From a checkpoint of a small image classifier.
Model: arch vit, norm layernorm, activation swiglu, patch size [4, 4], layers 8.
Rows from block 3 of a small image classifier, named by matrix and row number. Rows with one number belong to one neuron. Each number is 200 + 30 x the weight over its row's rms, rounded and kept within 0 to 999. All counts start at 0.
After each neuron's rows are labels from the 100 images, of 14976, where the neuron reaches its largest size: "top examples" is what is common among them. Only what is clearly more common there than usual is listed. The data: short English words printed on busy colour backdrops.
# gate: MLP gate (model.blocks.3.mlp.gate.weight, 848x320), inputs 0-159
# fc1: MLP up (model.blocks.3.mlp.fc1.weight, 848x320), inputs 0-159
# fc2: MLP down (model.blocks.3.mlp.fc2.weight, 320x848, transposed), outputs 0-159

gate.340,192,184,215,195,220,216,185,200,216,197,231,245,189,197,204,206,213,201,209,225,203,195,204,107,148,122,164,158,239,255,167,239,204,173,215,221,166,197,203,220,240,196,188,238,227,210,184,223,168,143,180,158,180,199,185,231,222,246,197,204,211,219,165,238,265,190,155,238,192,201,221,186,259,221,180,194,238,225,166,202,217,204,169,203,261,226,179,197,204,213,218,162,224,194,239,203,233,222,244,166,209,260,199,250,191,195,234,237,183,187,169,170,169,176,166,246,247,173,229,224,180,246,178,209,160,136,236,187,180,142,198,249,226,197,264,195,192,191,104,208,174,208,195,213,157,220,216,201,243,154,180,191,201,205,197,188,258,248,152,188
fc1.340,237,247,201,185,251,198,236,212,222,189,165,202,183,189,282,179,161,242,220,194,139,256,133,279,226,268,240,221,155,205,207,163,192,210,202,178,208,198,211,185,195,154,204,194,163,209,216,214,259,225,198,251,148,262,209,146,200,168,192,137,179,188,245,209,169,185,197,192,215,178,158,203,158,183,259,207,230,253,256,231,210,174,177,225,203,164,203,224,205,214,185,256,170,200,165,168,195,184,151,230,148,177,194,198,199,178,186,210,187,214,232,234,252,238,211,187,148,203,208,174,205,172,218,178,221,242,191,153,236,246,207,234,199,171,166,226,196,222,267,224,220,159,226,188,240,219,174,213,174,216,199,197,198,217,176,230,130,125,238,199
fc2.340,209,219,176,220,164,191,134,183,200,183,258,199,163,233,155,202,144,233,184,215,231,148,211,162,228,189,164,175,199,225,195,182,173,160,230,213,190,206,239,205,200,181,189,180,175,246,194,124,267,188,259,224,199,200,247,191,209,213,219,289,184,198,199,224,201,205,217,174,178,234,195,197,204,234,190,200,210,241,201,185,166,237,175,250,152,224,175,235,205,231,221,185,204,156,219,235,171,213,181,194,203,191,211,200,188,167,207,222,227,196,203,228,164,181,191,169,213,178,287,205,169,226,134,210,185,181,199,207,192,141,245,185,209,201,215,208,181,211,163,144,178,245,270,175,248,240,233,206,232,171,138,251,215,183,171,186,222,233,197,227
top examples: black ink

gate.231,166,214,229,234,272,175,221,207,237,192,205,152,198,201,218,254,153,251,157,218,194,215,238,245,195,223,211,171,159,143,186,177,220,219,186,215,214,163,184,219,202,170,266,206,214,191,220,213,186,223,216,218,206,164,271,233,179,218,199,230,227,208,191,230,218,171,148,155,209,245,228,224,218,215,229,214,193,170,279,184,168,220,165,206,209,171,217,200,191,183,198,156,176,238,193,208,141,222,229,196,201,179,236,207,209,195,221,209,193,197,237,172,143,229,155,213,219,192,214,221,202,181,205,162,244,179,188,200,183,146,171,210,227,213,184,164,164,224,179,198,217,187,118,251,178,187,241,204,159,199,184,143,223,272,216,182,199,204,136,197
fc1.231,186,189,185,183,160,250,194,168,208,244,242,214,146,244,209,211,197,209,195,211,169,226,189,205,197,214,177,210,199,269,223,216,195,209,196,180,244,221,201,211,161,219,142,218,229,180,170,267,201,175,177,211,210,265,158,187,245,205,207,183,202,207,212,162,210,210,244,196,195,158,168,178,186,230,188,226,202,191,178,174,202,197,171,198,257,202,213,179,166,232,246,177,200,210,245,140,141,166,240,172,247,184,103,179,204,251,206,190,169,216,193,210,206,210,217,219,192,180,193,150,176,186,154,208,189,258,254,202,220,214,255,195,186,168,238,188,212,164,211,157,158,248,217,214,212,216,240,185,211,216,218,245,188,177,233,205,185,171,200,158
fc2.231,216,107,164,167,179,147,233,159,165,163,158,227,162,227,226,213,206,218,199,216,227,175,180,233,158,160,255,216,168,227,204,172,278,184,218,221,185,235,223,218,212,191,202,192,192,239,199,186,235,181,208,194,190,254,192,211,191,209,217,190,229,170,186,254,213,194,218,199,220,203,228,198,228,214,226,200,201,247,259,216,243,210,209,184,171,169,213,203,161,205,177,204,137,179,204,268,166,204,165,214,161,182,217,212,215,218,242,254,150,233,187,194,244,248,199,217,161,194,200,185,213,170,220,228,211,182,210,182,247,135,179,222,190,245,193,217,206,173,174,215,226,168,257,177,216,168,183,223,248,208,219,282,206,237,179,185,253,202,115,196
top examples: orange ink

gate.446,220,171,139,236,176,124,226,126,189,231,205,185,236,247,200,230,169,185,202,236,239,189,201,203,265,190,214,182,160,227,174,240,200,242,220,244,208,171,201,206,218,243,218,178,176,212,151,186,216,193,220,157,210,179,133,196,127,208,184,214,211,175,210,238,187,180,224,209,207,199,227,175,145,205,155,199,225,137,151,223,214,226,199,263,230,175,182,247,221,226,202,219,150,223,224,214,225,237,199,172,158,185,202,176,229,141,187,237,211,202,201,184,187,167,199,200,249,213,207,212,231,212,158,150,218,154,164,233,198,226,219,223,183,209,195,198,187,191,199,169,209,203,175,168,231,209,204,240,210,189,199,211,184,176,198,192,126,168,198,182
fc1.446,192,232,222,189,258,202,221,214,211,217,206,210,227,205,160,164,239,137,200,161,200,222,217,161,150,184,172,206,210,165,184,200,186,159,214,165,191,204,199,197,156,240,175,217,240,200,196,261,198,173,228,233,135,216,237,159,224,197,222,152,166,241,204,170,172,200,186,203,193,215,190,212,248,173,221,222,116,187,188,261,234,199,193,189,231,246,213,130,216,178,187,179,218,193,187,212,219,176,229,185,256,240,204,269,222,263,186,209,213,152,236,174,184,214,146,227,200,213,230,184,203,168,231,237,203,221,215,175,200,185,210,224,226,156,215,181,158,190,191,186,179,189,257,225,162,148,205,186,157,172,224,194,204,209,226,220,222,222,240,210
fc2.446,191,189,162,217,166,162,220,207,224,174,147,176,214,141,221,171,172,205,176,179,202,231,205,233,185,201,229,196,182,249,278,189,231,271,151,210,209,268,203,216,192,192,172,181,130,172,183,178,204,246,186,228,186,195,174,220,254,162,241,286,204,170,187,206,188,222,210,203,245,218,168,212,173,202,208,186,217,145,228,173,251,201,195,229,212,178,178,208,215,236,198,178,241,193,253,207,221,141,208,177,221,174,171,187,219,220,226,213,194,206,107,197,238,197,185,171,185,230,155,188,225,167,184,250,196,210,259,174,245,194,204,224,202,182,201,200,177,204,206,206,216,137,195,176,199,213,171,236,222,141,196,179,216,194,162,199,188,158,223,220
top examples: orange ink

gate.564,252,214,195,216,137,192,179,190,222,167,211,207,170,227,267,192,194,192,186,194,193,211,218,134,223,210,202,224,226,142,238,247,232,202,290,206,178,178,204,169,193,211,155,174,228,234,210,240,194,194,190,189,231,157,201,225,163,233,179,178,234,183,183,220,181,211,236,212,203,259,207,191,198,236,204,233,167,172,223,224,179,191,167,222,189,226,199,147,156,226,212,243,197,145,165,178,201,202,169,210,228,159,198,194,196,218,178,214,191,173,226,201,161,225,211,189,226,203,223,239,186,239,176,224,213,180,151,227,240,217,204,257,159,217,215,199,216,181,159,182,204,215,216,154,201,190,223,199,163,212,201,184,210,202,219,232,168,170,188,214
fc1.564,247,196,194,170,157,183,198,174,218,176,199,242,219,222,202,172,192,188,152,222,218,185,197,177,218,244,248,236,214,189,182,232,231,234,282,195,196,196,214,191,168,211,173,184,188,207,221,218,234,249,207,231,199,166,228,246,171,221,227,202,202,180,209,202,183,208,214,255,217,245,240,196,239,191,190,236,183,204,222,201,155,194,220,229,228,214,191,202,128,257,196,292,194,180,237,181,201,186,193,208,237,177,157,176,206,253,159,239,191,198,206,202,194,228,240,210,197,210,177,210,184,234,175,207,174,150,168,198,206,191,184,250,201,215,193,249,224,223,189,157,202,177,202,166,212,184,219,154,214,178,210,213,174,166,242,201,211,178,178,171
fc2.564,217,210,219,200,219,227,204,270,252,146,251,181,187,240,164,137,242,206,220,201,184,197,186,185,191,205,194,213,195,174,203,218,175,186,207,161,234,188,240,218,157,260,226,193,173,251,226,230,165,193,152,182,189,216,225,171,223,259,236,212,233,178,177,172,193,188,229,196,222,159,175,144,244,247,217,189,195,194,227,157,209,207,165,207,258,165,161,226,187,192,232,197,211,199,227,187,218,182,205,163,188,185,160,188,239,239,206,225,212,145,180,224,195,164,170,231,216,231,160,183,214,202,173,241,181,231,164,218,218,238,201,198,185,221,201,188,140,228,190,175,185,224,260,230,192,233,231,170,228,177,222,216,182,196,165,200,191,237,227,181
top examples: yellow ink

gate.764,139,212,195,185,219,184,146,177,138,211,261,207,218,201,136,188,243,216,197,266,179,178,246,204,213,240,224,208,189,199,202,201,240,184,191,178,195,170,132,154,147,200,206,195,214,183,167,204,160,191,283,165,111,211,236,254,200,192,219,222,219,215,196,189,201,233,164,182,189,224,193,152,201,234,197,178,187,184,205,167,140,136,175,203,229,253,203,201,215,193,189,120,245,187,200,244,215,213,180,232,187,201,176,154,227,199,196,224,202,204,180,225,199,239,172,236,211,252,154,181,169,190,195,148,230,192,220,156,203,177,198,231,264,181,214,191,213,201,226,151,210,200,130,171,202,260,202,205,164,183,219,186,239,205,239,172,208,194,193,223
fc1.764,219,187,248,247,198,198,249,217,204,261,228,253,218,227,208,231,188,189,202,216,212,193,227,226,202,200,165,185,166,236,200,177,135,215,187,177,191,181,176,193,232,151,246,265,185,210,245,199,201,239,173,216,178,155,216,217,182,210,153,215,156,160,271,168,207,200,193,240,198,169,203,224,223,190,181,203,222,205,195,220,202,187,206,154,199,223,230,201,143,190,185,194,145,229,202,141,188,192,201,154,184,221,164,203,154,197,186,218,184,200,164,212,206,134,187,212,219,142,232,143,225,180,239,180,244,205,257,170,292,221,168,172,198,217,218,180,188,217,175,204,264,169,227,195,207,206,193,151,195,202,231,186,208,265,195,169,171,220,181,171
fc2.764,196,205,168,211,252,191,192,220,191,229,184,165,204,192,151,207,223,183,221,212,165,200,202,247,225,235,230,190,207,196,195,227,225,205,220,220,226,222,186,169,252,166,170,196,234,198,149,184,214,154,295,222,198,195,143,201,198,173,212,226,205,262,232,227,118,189,256,170,169,245,182,207,200,172,200,192,275,188,124,169,196,214,187,165,216,183,182,209,215,207,208,201,239,168,218,181,176,193,145,201,257,261,237,198,231,167,204,168,222,184,197,217,212,214,192,243,175,160,201,227,150,237,230,213,188,245,234,190,226,214,239,205,212,178,273,223,225,191,221,249,154,172,165,195,212,232,250,186,215,206,208,154,134,223,195,207,182,248,214,241
top examples: bold

gate.78,185,205,216,203,250,193,176,162,212,174,184,227,244,145,144,172,228,207,230,219,240,228,179,182,205,189,186,204,232,220,235,220,204,232,227,175,185,169,189,201,179,170,206,209,177,210,217,195,193,244,171,175,199,242,182,166,243,214,203,231,185,228,231,167,197,188,239,200,175,195,201,216,244,235,218,196,235,224,146,214,150,206,297,181,171,220,202,230,198,160,181,202,199,187,201,310,191,210,179,189,164,255,170,251,196,163,184,245,201,184,203,172,159,166,209,214,243,240,165,217,192,234,204,184,253,220,213,144,171,193,220,208,202,200,231,195,167,211,204,226,143,200,179,227,194,205,232,225,190,189,214,188,184,215,209,165,260,169,144,239
fc1.78,219,173,228,218,168,194,197,243,155,200,200,200,218,148,181,218,179,160,240,194,249,181,237,196,192,173,233,211,181,210,189,228,168,196,188,168,179,213,222,230,138,158,227,189,158,210,221,189,194,225,208,216,249,213,206,199,172,232,196,169,252,228,202,225,200,225,207,152,192,192,177,200,246,191,239,159,278,186,227,218,216,159,230,159,225,194,264,212,193,193,212,201,191,159,137,193,191,219,163,162,173,193,209,215,223,159,213,231,189,227,180,180,205,213,169,168,212,202,197,185,181,190,174,197,229,193,249,173,208,164,223,180,240,219,224,185,230,222,183,238,149,168,178,247,164,182,226,192,207,182,199,226,220,236,193,136,260,183,127,230
fc2.78,199,102,135,219,250,218,156,239,222,242,184,198,212,219,189,219,210,244,194,234,188,183,192,210,182,179,226,211,216,214,210,173,187,201,215,218,215,187,155,225,200,242,226,200,227,217,237,160,148,231,234,192,168,181,200,246,221,153,263,208,208,183,203,161,118,149,147,166,190,252,204,244,179,150,198,187,205,196,177,189,207,196,185,219,171,236,159,204,206,199,205,181,222,257,243,290,189,217,243,220,204,201,258,206,202,165,188,153,207,194,228,224,181,191,194,238,200,203,232,120,243,184,239,169,209,202,189,219,178,244,205,210,232,193,210,199,143,216,213,200,178,225,211,193,208,179,163,212,190,179,169,151,223,213,175,250,205,226,186,172
top examples: bold

gate.125,182,190,239,210,223,164,228,120,222,173,193,210,225,191,200,229,204,214,184,235,262,225,196,197,202,181,198,207,237,252,206,194,240,172,199,192,204,211,209,195,233,198,191,256,213,195,178,180,249,184,195,178,218,226,246,105,189,195,182,212,207,214,199,181,202,213,203,166,198,199,195,236,194,171,168,194,188,202,177,189,216,191,176,171,199,197,212,194,185,185,270,190,186,176,266,192,158,173,249,167,255,218,155,196,233,166,234,207,275,224,247,236,202,186,142,201,162,166,168,172,202,158,221,172,195,199,218,233,210,152,182,209,192,212,211,214,142,213,182,186,181,186,204,170,197,242,196,169,202,187,215,198,206,161,214,233,157,262,187,217
fc1.125,251,244,183,190,156,209,187,244,208,218,212,194,139,217,188,152,188,203,244,142,161,191,191,175,209,242,205,204,195,160,212,215,218,240,207,200,201,207,144,243,185,239,183,177,227,224,178,227,150,222,234,206,187,218,205,250,212,219,241,224,214,186,262,256,210,186,171,177,241,259,202,177,197,190,280,166,244,197,216,156,202,178,185,191,213,207,128,209,195,258,141,209,221,196,189,226,229,164,200,194,182,206,229,250,219,231,193,170,108,242,195,207,153,208,246,171,181,225,239,226,216,245,183,224,182,173,197,140,199,231,174,162,227,162,113,201,220,223,179,247,195,160,223,214,186,166,242,203,232,188,229,169,210,214,175,172,204,136,182,165
fc2.125,202,174,197,154,155,229,181,196,234,239,200,174,216,192,209,163,171,166,193,209,65,197,203,247,196,195,228,216,184,168,217,214,196,218,155,194,214,210,225,180,182,215,271,224,217,179,189,198,198,234,193,184,247,189,169,186,245,170,168,225,191,220,173,234,211,157,205,212,219,181,220,209,225,204,204,194,164,201,195,182,164,182,102,226,210,206,200,244,192,171,146,191,211,230,205,166,253,192,238,247,196,162,170,224,196,211,180,187,251,204,256,234,258,201,209,242,233,196,193,211,160,212,184,221,205,273,188,236,236,215,220,218,196,186,221,237,207,159,171,240,190,204,164,196,171,161,219,163,190,175,158,172,191,245,176,234,201,271,253,236
top examples: the letter o; the letter c

gate.548,186,239,194,202,184,182,178,147,192,195,195,196,190,137,243,202,183,200,156,167,215,173,226,210,219,235,174,192,157,221,200,259,188,203,222,139,231,199,205,180,207,196,231,168,230,233,204,215,192,214,256,243,196,207,248,170,219,219,173,257,267,168,214,142,253,198,242,174,177,236,192,238,201,155,220,234,146,216,236,226,204,192,183,239,222,216,158,148,178,260,179,168,220,226,181,221,208,184,177,175,166,181,218,189,197,204,188,159,212,189,139,208,193,164,167,150,214,246,195,182,240,238,165,191,245,267,202,196,193,163,215,196,204,207,169,205,164,255,163,206,209,182,196,171,208,190,217,234,182,221,210,189,200,234,234,201,187,192,170,186
fc1.548,194,261,181,142,213,183,165,147,195,237,171,230,212,168,243,213,163,212,162,209,196,209,213,192,236,199,178,250,134,242,191,201,171,146,242,183,230,234,180,157,197,183,245,160,198,205,241,205,184,307,237,272,172,198,246,204,200,247,166,192,211,185,183,156,257,212,199,190,204,228,189,224,165,153,204,215,185,185,227,234,191,198,179,199,198,221,206,152,207,255,179,175,182,199,209,185,200,220,217,137,183,232,185,221,214,210,143,147,190,220,122,164,190,145,185,170,186,247,154,216,216,225,167,159,173,263,189,191,189,195,221,216,211,206,192,183,190,248,212,152,232,203,187,224,203,216,213,232,221,196,245,229,225,220,221,182,134,201,172,200
fc2.548,192,196,234,203,213,187,203,166,200,171,154,191,188,202,206,165,174,166,230,211,150,207,231,204,250,162,169,219,210,197,181,142,205,166,182,217,178,215,216,169,262,183,175,169,145,214,186,192,139,231,186,206,218,209,240,243,222,155,250,187,188,194,191,188,195,206,171,222,223,168,177,165,187,200,128,193,265,215,179,166,192,213,239,212,182,214,189,234,224,184,225,207,167,206,197,214,191,185,203,151,192,210,178,212,229,168,255,176,228,160,268,223,213,203,264,220,184,205,208,197,240,184,196,232,194,206,188,201,188,155,156,201,208,167,214,170,189,152,221,234,227,235,232,179,187,179,199,182,212,173,204,201,218,243,157,153,199,165,220,180
top examples: the letter o; capitals

gate.271,213,214,168,172,204,197,205,231,249,234,154,198,175,198,204,213,183,169,208,202,174,167,215,166,235,203,156,289,201,185,186,206,238,218,198,254,208,208,185,182,247,198,194,221,180,231,148,172,201,240,231,157,186,189,166,219,191,196,184,199,207,139,186,196,179,197,170,140,218,192,186,165,191,189,191,203,190,207,167,200,174,255,245,214,159,254,139,248,214,213,202,250,213,197,185,184,183,188,196,162,166,227,218,206,199,254,220,185,209,255,246,196,157,219,209,197,211,220,180,181,213,270,136,239,175,232,137,233,255,173,227,172,138,249,124,182,252,221,207,169,211,218,213,237,178,213,213,263,178,145,163,137,229,179,243,168,157,212,185,188
fc1.271,219,153,204,226,205,226,151,182,156,200,209,206,209,214,235,229,158,180,188,188,171,250,217,178,226,178,214,192,116,198,191,205,209,207,231,239,239,204,242,132,205,157,219,219,172,193,184,235,159,231,188,228,166,214,194,205,214,171,203,196,172,232,102,243,194,200,184,203,220,196,228,172,170,181,173,212,188,160,194,163,242,211,150,245,179,180,238,158,174,173,166,189,159,241,240,200,170,204,139,223,199,205,208,246,192,212,190,175,160,160,205,213,216,199,186,156,210,168,230,217,231,227,171,173,182,212,248,176,148,226,183,193,216,191,220,187,134,206,196,170,204,242,176,248,200,224,174,167,182,253,183,156,282,160,148,198,191,194,220,199
fc2.271,236,286,221,232,192,201,176,187,247,167,166,197,166,144,164,184,208,203,180,218,163,162,186,219,176,186,193,208,188,199,202,150,222,165,208,176,179,197,187,324,207,225,192,231,185,178,277,192,149,175,177,166,191,184,209,221,202,209,204,213,180,203,240,204,191,211,187,218,180,194,193,196,250,254,257,252,130,210,182,220,187,233,255,150,188,170,171,227,191,213,211,194,165,148,180,213,194,206,222,187,179,227,218,170,207,215,184,220,196,255,166,171,97,212,199,218,252,214,206,193,207,185,200,252,202,194,132,214,251,201,200,253,171,268,227,163,220,211,182,174,128,164,212,192,180,188,185,229,196,211,233,236,184,186,188,188,172,170,173,208
top examples: orange ink

gate.375,206,161,163,190,207,198,216,175,135,200,154,164,230,171,216,213,185,184,220,203,149,202,158,204,107,225,170,234,213,214,205,199,199,229,239,245,170,166,257,215,198,199,196,223,202,227,197,203,162,185,231,161,201,188,198,170,176,234,207,186,170,185,212,236,194,204,174,134,178,188,234,156,249,164,192,170,177,248,211,210,154,245,199,210,251,233,241,225,227,230,160,208,182,173,167,166,155,199,311,174,193,165,161,189,229,191,207,146,194,200,167,178,166,210,193,160,189,224,182,180,211,169,184,139,197,217,171,175,217,164,184,200,191,195,272,184,156,179,183,192,196,196,143,204,209,142,171,230,168,272,229,207,237,188,241,228,177,202,213,232
fc1.375,199,175,199,197,205,208,247,232,177,244,156,160,219,133,250,207,223,181,209,197,138,191,185,199,95,195,191,180,256,190,203,184,178,230,174,197,206,121,219,195,178,203,227,238,237,209,195,170,228,187,212,162,187,199,202,247,192,231,156,223,241,226,230,205,217,204,195,206,170,172,169,170,221,195,196,203,210,219,211,238,194,205,178,214,202,227,223,199,238,229,176,145,200,194,202,231,158,202,300,216,264,118,164,185,171,223,219,154,217,225,207,170,200,185,226,203,193,178,181,214,210,216,192,170,224,183,184,198,214,141,191,186,201,194,220,186,210,196,194,227,181,163,241,167,227,193,194,234,182,209,240,235,252,176,209,190,139,207,184,293
fc2.375,200,211,161,219,197,233,204,166,186,206,243,259,181,200,185,220,209,233,259,204,198,226,189,187,240,255,164,191,173,189,174,220,235,209,203,220,185,230,184,197,212,235,227,168,159,227,178,230,230,207,206,269,252,221,196,202,197,212,221,223,210,202,213,150,140,225,234,217,174,209,182,195,150,167,257,232,196,203,253,169,201,251,163,189,217,190,195,204,197,172,190,216,187,200,198,192,171,191,192,202,197,219,188,202,212,168,198,196,203,203,176,169,166,193,149,198,223,222,148,207,194,142,174,223,173,215,155,199,186,228,179,191,242,222,157,209,164,236,121,185,184,218,175,265,221,229,234,237,189,135,184,251,193,188,227,208,205,170,172,200
top examples: the letter b

gate.19,253,167,198,221,186,214,247,178,221,242,154,223,197,216,177,160,238,165,255,237,208,191,223,175,195,192,274,232,172,190,170,178,223,217,197,222,232,213,198,208,232,201,209,209,198,193,249,223,222,210,206,165,204,240,139,200,144,207,169,180,168,202,160,168,235,252,236,202,249,171,207,288,210,210,235,209,216,179,178,203,222,192,195,222,223,232,192,292,180,194,184,145,202,183,251,204,197,183,251,225,205,152,198,193,173,198,150,144,117,185,175,226,215,137,255,224,176,185,187,192,205,178,202,194,180,214,216,232,217,224,208,169,133,199,163,221,163,241,194,222,214,220,205,231,135,201,214,211,178,183,159,207,224,176,232,222,151,204,187,205
fc1.19,231,112,227,257,173,218,230,195,235,205,145,203,207,206,192,166,187,174,205,217,204,156,156,133,244,217,210,215,177,195,164,195,199,173,203,181,169,228,188,190,222,195,208,138,183,203,231,263,191,234,207,191,212,257,136,219,208,211,166,191,215,219,176,183,201,210,157,173,280,178,211,228,191,199,203,209,175,217,200,192,186,240,215,181,253,206,184,212,176,187,215,186,187,186,190,243,187,244,244,217,179,170,167,195,182,171,155,177,163,164,145,213,203,168,236,226,183,165,263,175,237,184,147,240,213,235,238,258,220,184,204,195,183,214,250,225,195,201,209,194,195,206,184,244,149,189,179,202,169,187,173,145,127,163,232,243,188,192,184,187
fc2.19,192,231,154,172,170,196,198,196,219,137,229,203,221,152,187,216,185,257,133,171,246,230,214,305,206,201,199,201,229,172,232,231,191,181,168,203,197,188,224,221,183,267,202,190,251,254,131,156,230,199,195,161,145,192,239,195,148,190,202,268,176,198,286,245,187,175,242,177,177,198,155,191,191,180,232,132,214,187,180,138,239,197,176,227,186,171,179,210,191,224,161,254,188,230,210,210,209,174,210,201,193,236,211,173,170,222,199,183,172,194,219,251,194,187,188,223,235,196,200,169,222,205,234,168,218,199,203,159,200,257,279,208,162,221,214,179,192,251,221,230,183,148,225,179,207,139,206,198,208,200,242,221,159,182,213,168,147,175,231,143
top examples: black ink

gate.493,231,241,187,175,186,168,237,201,184,195,264,215,220,239,185,221,172,192,168,174,150,207,195,200,196,226,194,164,150,227,248,212,194,264,154,243,151,173,225,212,232,148,128,218,165,181,220,166,195,165,257,203,192,171,232,189,228,187,197,213,204,172,179,201,184,149,210,223,205,212,234,183,126,174,236,221,247,241,206,194,241,224,199,225,191,174,206,240,202,251,184,201,227,167,179,117,218,142,161,217,186,175,179,151,183,190,195,156,228,163,253,246,235,242,225,203,257,207,173,192,133,190,221,211,192,205,214,177,220,221,141,226,187,244,228,201,219,224,217,167,202,147,201,214,207,162,242,143,184,199,163,155,188,191,215,199,190,226,182,177
fc1.493,211,100,222,214,175,231,202,189,190,124,184,184,213,232,229,149,218,191,210,230,221,163,174,192,218,229,191,183,218,214,173,198,179,263,209,204,182,199,196,203,216,258,188,210,183,211,179,186,259,214,198,206,254,198,214,217,195,205,193,240,154,216,224,227,189,195,219,183,200,220,241,203,251,142,153,220,230,199,118,179,176,179,231,201,201,199,183,155,174,158,230,188,192,229,145,230,208,227,153,147,202,209,263,198,251,264,211,181,174,207,180,205,222,157,180,231,155,196,242,200,185,199,211,231,237,221,225,187,186,158,206,190,216,174,199,262,181,177,226,153,181,207,226,231,187,180,208,164,255,253,223,178,143,203,189,217,233,160,227,241
fc2.493,160,118,240,172,207,276,231,197,193,218,213,166,162,222,209,163,227,211,206,209,146,188,211,267,210,208,210,175,172,218,227,147,199,185,225,148,201,162,179,171,212,171,167,194,180,270,148,176,141,194,218,155,186,218,249,189,250,226,251,232,241,179,198,163,260,265,167,204,214,167,197,185,193,185,230,237,166,153,175,222,199,220,191,219,239,176,241,197,198,227,218,223,241,177,202,240,182,234,193,161,172,212,182,231,189,172,263,235,182,193,155,249,235,171,240,155,193,228,178,200,188,199,173,175,219,198,174,190,168,212,124,159,255,257,175,238,225,192,196,204,254,224,156,164,231,183,191,220,148,264,227,225,200,220,188,172,210,142,192,168
top examples: the letter b

gate.77,230,189,196,213,250,206,200,195,205,220,202,263,189,234,144,184,280,164,235,183,220,192,154,215,234,234,246,264,201,198,193,217,196,224,172,217,212,241,201,201,244,190,221,196,184,222,105,199,178,189,193,194,161,219,221,201,191,243,237,170,152,209,196,196,196,222,233,174,218,224,175,194,199,144,213,198,181,199,198,213,179,202,235,181,177,180,161,188,197,216,189,165,187,216,226,237,217,183,218,209,195,196,144,192,217,254,127,141,241,195,185,142,159,139,229,252,216,209,190,178,213,151,149,164,200,198,228,175,171,238,152,200,182,161,205,178,199,197,163,181,224,223,212,178,198,237,184,201,202,231,272,223,211,240,191,238,175,185,204,238
fc1.77,215,215,224,171,182,146,194,227,152,180,159,211,141,185,195,227,144,219,224,193,240,208,193,173,209,166,165,142,241,192,201,189,224,213,198,157,154,166,190,192,161,177,235,217,212,258,181,160,222,237,212,221,211,182,230,227,202,234,117,178,215,153,195,225,179,179,202,207,187,175,228,234,194,179,185,176,213,175,161,172,238,174,174,215,213,181,216,230,167,197,231,158,193,203,188,195,184,213,184,219,195,269,161,232,226,201,233,230,201,166,236,206,253,211,234,212,271,217,211,223,155,220,176,221,186,154,163,256,198,220,262,199,183,175,229,165,208,190,223,184,138,202,183,223,258,182,224,193,148,148,185,191,252,212,198,144,189,153,182,199
fc2.77,203,266,202,211,170,194,206,177,242,224,171,227,180,230,183,229,214,166,182,186,195,207,262,242,254,225,244,201,187,246,198,188,213,196,221,203,223,199,203,176,233,175,183,186,226,209,204,183,213,188,176,202,181,261,226,197,178,197,213,173,176,193,227,210,180,201,151,183,165,219,222,153,139,170,192,240,180,227,218,191,202,232,245,209,174,135,189,237,236,193,185,202,230,152,193,198,175,228,273,250,207,206,205,217,199,195,197,124,217,182,122,174,204,258,172,198,154,222,200,206,192,182,244,233,164,204,172,188,144,179,184,256,182,162,209,237,218,215,155,172,213,234,242,196,239,205,204,214,215,217,235,217,172,248,192,223,193,235,212,286
top examples: bold

gate.692,214,236,207,219,207,218,197,180,211,192,182,198,216,185,245,193,192,189,215,264,166,244,190,141,265,185,233,218,199,161,181,212,162,223,186,251,185,214,241,221,146,189,219,188,216,181,219,152,181,216,199,241,168,215,202,198,192,194,200,174,174,160,232,167,180,181,199,273,200,200,139,192,199,142,234,167,152,199,200,163,189,233,211,199,166,158,209,205,152,169,186,213,194,203,165,178,167,169,209,244,208,225,232,238,188,189,223,171,184,207,226,221,157,178,197,192,198,208,244,262,173,196,213,228,215,166,221,217,252,196,139,226,211,230,213,263,207,284,188,187,197,172,166,194,181,212,177,226,231,196,212,226,222,208,212,196,206,202,142,197
fc1.692,203,268,152,222,179,196,167,195,229,259,194,219,238,220,206,232,215,215,190,167,240,159,209,134,164,207,291,226,178,212,171,213,199,203,236,203,193,249,204,288,246,226,199,183,211,204,197,217,177,224,200,168,195,188,188,235,149,166,216,198,188,235,175,207,167,203,183,176,225,192,225,231,224,190,208,190,198,163,148,223,223,223,183,180,133,214,145,170,241,221,196,181,180,207,194,256,204,176,177,140,224,166,198,299,141,204,172,183,203,240,191,218,222,168,170,171,204,189,207,201,203,192,236,162,191,187,194,166,194,223,197,215,178,148,228,169,233,212,204,249,171,180,223,136,208,159,175,228,200,178,243,177,211,151,220,191,196,179,218,192
fc2.692,195,174,164,238,176,259,179,158,203,145,212,255,168,184,180,234,177,213,234,167,182,179,227,224,151,219,228,230,200,178,208,233,216,190,194,235,240,203,216,195,171,220,201,294,194,248,196,238,185,175,208,176,161,154,128,222,223,183,202,183,190,224,179,189,222,236,152,298,263,217,253,188,227,177,166,203,135,190,182,212,172,216,192,133,211,236,229,229,220,167,175,178,192,243,220,264,139,207,147,194,203,175,261,168,182,204,213,166,197,175,221,191,232,210,224,166,200,137,231,200,200,196,250,207,165,221,195,172,234,213,206,181,215,210,211,147,241,183,174,138,149,182,245,203,148,212,209,220,236,186,248,183,219,188,148,175,196,219,119,203
top examples: yellow ink